config = dict(
    rotation_deg=5,
    encoder_isotropic=False,
    encoder_inner_norm=False,
    encoder_depths=[4, 7, 4],
    encoder_kernel_size=7,
    decoder_widths=[64, 64, 128, 256],
    decoder_attention=False,
    decoder_upsampling='transposed_conv',
    lr_schedule='cosine_restarts',
)
Rows from block 3 of the encoder of a small image VAE, named by matrix and row number. Rows with one number belong to one neuron. Each number is 128 + 24 x the weight over its row's rms, rounded and kept within 0 to 255. All counts start at 0.
After each neuron's rows are labels from the 100 images, of 14848, where the neuron reaches its largest size: "lies over" is the class under the peak. Only what is clearly more common there than usual is listed. The data: simulated fluorescence microscopy of cells.
# gate: MLP gate (encoder.blocks.3.mlp.gate.weight, 160x64), inputs 0-63
# fc1: MLP up (encoder.blocks.3.mlp.fc1.weight, 160x64), inputs 0-63
# fc2: MLP down (encoder.blocks.3.mlp.fc2.weight, 64x160, transposed), outputs 0-63

gate.153 [107 118 167 117 168 140 140 127 131 184 121 121  76 139 117 140 109 125  87 157 141 119 121  85 104 126 112 179 105 147 130  96 136 125 120 104 130 113  84 103 134 141 137 117 121 156 166 147 142 132  75 137 107 124 101 118 115 138 154 113 178 156 104 126]
fc1.153 [100 120 134  96 193 133 133 141 139  91 109 147  97 120 119 136 118 115  90 123 108 114  98  97 144 115  76 126 132 120 127  97 122 104 139 108 114 116 139 151 136 135 136 172 127 148 127 132 112 166  95  95 137 192 110  87 127 160 124 143 176 145 115 129]
fc2.153 [131 114 106 131 171 109 113 148 201 133 165 124 143  72 134 123 114 107 147 169 101 159 141 130 150 149 127 165 101 137 110 103 108 151 144 113 134 135 108 124 112 126 124 127 161 127 162 104 118  86  75 146 132 110 111 163 102 154 110 118 144 122 120 151]
lies over: cytoplasm

gate.105 [ 83 187  98 136 149 131 130 130 127 145 118 135 125 104 101 150 138 153 129 124 141 123 159 107 171 140 140 152 133 137 122 172 108 134  60 117 144  84 121 135 151 126 107  94 123 123 150 146 160 156 151 112 131 162 159 126 120 109  64 108 135 127 143 143]
fc1.105 [148 122 132 142 129 135 136 111 126  57 146 144  87 114 132 120 136 140 117 102 150 149 110 128 149 121 137 175 143 155 124 138 124 114 125 103 124  99 104 145 107 182 115 107 153 115 125 100 154 132  49 142 129 124 147  95  89 154 127 170 124 149  96 131]
fc2.105 [116 159 125 167 183 123 142 117 141 107 131 114 169  75  86 137 166 124 126 144 121 125 204 119 121 129 120 142 145 132 135 123 116  98 126 153  88 133 129 101 129 144 145 158 126 144 130 121 111 116  72 112 120 186 122 110 120 112 126 114 138 122 100 108]
lies over: nucleus

gate.4 [141 132 133 153 121 139 143 138 138 161 154  81 126 124 154 126 112 109  69 109 122  84 109 149 126 146 144 104 109 125 145 148 109 129 151 108 150 102 145 138  78 145 139 150 126 133 109 121 130 111 180 127 148 118 129 120 122 101 138 136 166 159 185  61]
fc1.4 [111 124 116  91 144 104 121 115 138 117 121 107 109 103 115 138 102 142 167 168 129 156 114 100 107 104 120 145  96 136 111 106 152  99 115 117 137 164 105 140 202 127  75 134 145 136 116 117 112 132 124 133 113 119  99 156 139 144  75 129  81 110 101 168]
fc2.4 [135 103 139 109 140 136 141 124 141 143 104 150 158 108 149 125 112 107 123 169 112 164 112 144 116 153 108 131 104 142 150 143 139 151 134 132 153 126 143 147 121 105 119 107 146 198 181 122 110 140  87 113 103 113 111  79  87 151 119 158 113 162  84  91]
lies over: nucleus

gate.112 [162 119  98 169 121 171 162 100 105 151 125 124 145 135 112 142 131 152  98 139 127 127  85 119 116 100  75 144 126 136 141 114 155 141 140  58 136  94 120 128  97 105 135 111 109  99 172 130 182 132 166 129 141 115 117 119 164 123 120 133 147 116 136 109]
fc1.112 [107 156 111  90 142 127 136 149 127 111 111 136 140 120 174 147 121 147 153 108 155 124 167 123 159 145 145 164 147 114 119 156 105 105  97 169 152 160 120 101 117 168 137 140 117  94 131 116  63 134 120  91 133 140 184 155  99 152 122 134 112 143 105 143]
fc2.112 [123 110 136 114 132 130 133 117  95 144 106 145 136 150 134 125 137 139 115 102 150 143  79 156 100 139 120 127  55 136 143 151 153 146  98 139 113 138 135 124 139  98 135 114 108 180 186 139 150 167 114 123 123 110 135  81  89 151 148 129 105 174  99 106]
lies over: nucleus

gate.66 [ 87  85 114 158  76  95 117 129 163 126 139 143 133 126 119 114 135 133 101  99 119 153 111 121  93 115 110 144 137 146 138 108 103 164  93 136  98 133 142 127 149  88 140 113 133 136 108 146 129 146 111 119 111  96 161 149 149  94 114 125 157 196 180 129]
fc1.66 [151 150 180 136 132 126 154 124 145  99 144 136 150 124 134 140  92 133 142 103 143  90 122 126 149 162 121 122 106 120 148 111 170 113 160  99 124 164 152 166 122 143 111 145 147 153 147 138  89 110  64 125  75 144 107 127 140 155  97 109 111 106  90 126]
fc2.66 [129 101 152 136 159 145 108 109 131 134  86 174 177 138 137 132 170 139 107 133 118 117 158 117  95 137 109 103  90 138 123 169 148 100 122 147 108 118 140 133 125 138 129 107 146 155 165 117 131  94 124 119 107 129 113  78  94 186 108 140  96 159 145  98]
lies over: cytoplasm

gate.79 [112 123 114  96 145 133 131 170 145  46 117 139 112 103  97 137 149 133 151 118 158 134 149  89 136 141 149 176 135 149 147 127 133 110 126 150 130 150 144 161 156 135 139 130 113 155 122 101 145 105  75 121  91 154 120 107 101 174 144 148 130 144 105 146]
fc1.79 [ 82  96 113 117 118 149 124 170 132  53 108 137 105 145 142 130 138 129 162 131 133 138 140 106 103 138 124 137 139 127 117 121 123  72 128 142 132 169 181 150 131 121  98 129 134 137 106 119  88 132 123  98 147 139 122 153 144 100 161 145 105 130  65 147]
fc2.79 [125 140 139 131 121 133 126 128 112 138 115 113  84 147 108 118 142 148 123  98 139  73 157  84 114 110 129 110 184 136 134 150 139  81 134 129 127 123 130 124 131 157 152 125 125 103  66 135 135 108 193 144 149 175 137 123 181 109 113 114 123 114 163 130]
lies over: nucleus

gate.10 [147 146 136 128 118  84 113  98 103  92 122 154 112 132 125 143 115 142 171 149 130 124  89 118 131 109 121 114 108 107  87 131 135  91 109 112 135 145  73 144 169 149 109 124 184  89 142 146 119 122 108 109 129 140 115 154 135 122 125 108  87  91  82 165]
fc1.10 [124 134  89 112 126 117 149 131 140 142 134 102 131 134 134 143 142  77  89  85 135 108 121 139 113 123 150 154 141 141 147 136 136 148 110 135  99 109 156 134  33 140 134 158  97 130 101 155 114  85 128 107 159 131 140 136  98 113 120 134 134 172 163 101]
fc2.10 [126 120 159 139 141 129 156 108 128 144  80 162 150 134 142 105 134 103 140 144  88 132 162 131  88 103 113 107 117 158 162 179 151 136 117 135 134 134 139 134 108 124 110 136 167 161 132 114 119 100 119 113  85 150  88  82 121 128 104 154 122 142 137  61]
lies over: cytoplasm

gate.54 [118 135  95 134 123 115  99 111 104 100 138 159 112 131 115 109 113 125 188 152  87 140  99 118 110 125 135 109  98 109 130 116 112  95  97 126 178 139 161 106 159 121 121 109 146 112 147 111  96 146 151 101 158  89 123 146 113 106 133 118  76  98  85 154]
fc1.54 [115 122 147 136 130 143 155 133 148 156 144 110 168 114 136 116 134 107  68  93 110 118 147 126 119 143 112 136 136 161 137 132 137 156  98 149 100 129 128 144  91 150 157 129  81 134 123 144 139 105 132 138 132 113 141 111 103 136 140 151 186 181 194  85]
fc2.54 [108 114 172 113 114 131 168 108 125 143  76 131 132 141 126 100 135 111 132 116  96 129 143 122  81 132 110 110 123 154 167 183 158 131 129 150 150 131 147 148 112 128 128 118 162 166 108 118 114 121 141 105  85 146 105  81 130 135 103 155 116 156 141  69]
lies over: cytoplasm

gate.71 [100 155 147 123  95 100 109 125 112 154 131 144 113 130 122 145 136 174 124 133 140 118 145 116 162 136  96 138 163 144 120  93  90  87 134  90 127 104 116 111 176  58 117 138 122 114 156 148 161 129 147 104 107 145 131 110 178 123 115 139 118  87 153 141]
fc1.71 [110 201 109 112  98 120 135 124 135 133 103 136 105 151 134 146 110 147 139 131 127 129 150  92 148 130  83 127 100 168 135 116  71 113 138  77 126 131 130 154 152  96 132 134 143 126 114 126 183 142 106 147 139 132 159 120 180 143 105 148 137  85 126 123]
fc2.71 [127 128 109  99  95 138 115 151  99 119 133 112 123 169 159 135 120 130 137  81 153 139 119 137 147 102 147 100 136 114  71 111 111 130 117 142 112 133 129 117 130 125 116 127 128  54  74 128 151 113 177 139 153 146 144 151 124 146 126 123 146  87 180 157]
lies over: nucleus

gate.44 [154  62 142 136 137 151 111 123 135 132 142 128 142 102 123 120 130 148 121 140 143 135 108 152 161 127 229 141 117 126 143 125 121 158  85 144 129 116 134 134 120 173 140 124 135 149  97 168 119 133 116 118 143  89 113 107  72 115 133 117 131 147 139 149]
fc1.44 [144 167 136 151 181 133 128 108 119 113 147 134 133 117 132 138 146 123 140 132 126 129 147 126 103 128  48 130 146 139 134 154 134 115 176  84 120 130 141 113 143  86 122 133 121 126 144 100 168 105 102 112 131 154 193 136 173 171  99 121 124 126 111 133]
fc2.44 [161 152 145 166 160 112 113 117 159 128 120 141 132 114 122 127 209 126 113 157 112 101 176 103 105 100 107 126 172 137 140 149 133  99 144 131 106 111 143 124 124 167 130 144 121 159 131 119 129  53  96 115 105 105 120 109 137 106 138 124 110 131 134 114]
lies over: cytoplasm

gate.146 [100  96 117 137 134 139 136 131 137 138 128 134 127 115  98 120 120 127 123  89 105 133  95 191 156  88 151 142 140 110 114 118 160 176 146 168 130 125 130 143 141 127 140 164  97 150 180 126 173 163 148 154 139 118 128 107 102 164 112 141 184 139 142 118]
fc1.146 [120 145 153 143 141 118 140 157 129 135 112 132 118 136 143 115 160 164 145 169 112 117 126 124 150 131 105 105  99 140 134 156 114 109 166 109 145 158 147 134 153  90 130 126 153 107  88 117 129 104 118 159 129 154 112 194 107 119 137 167  69  81  87 115]
fc2.146 [131 103 156 138 152 150 148  95 119 123  76 145 187 149 137 138 169 144  99 156 100 125 125 119 105 110 118 103 102 123 139 153 138 112 125 156 107 110 159 136 141 143 125 125 127 183 145 129 128 127 115 105  91 151 110  81 108 140 132 141  94 168 128  74]
lies over: cytoplasm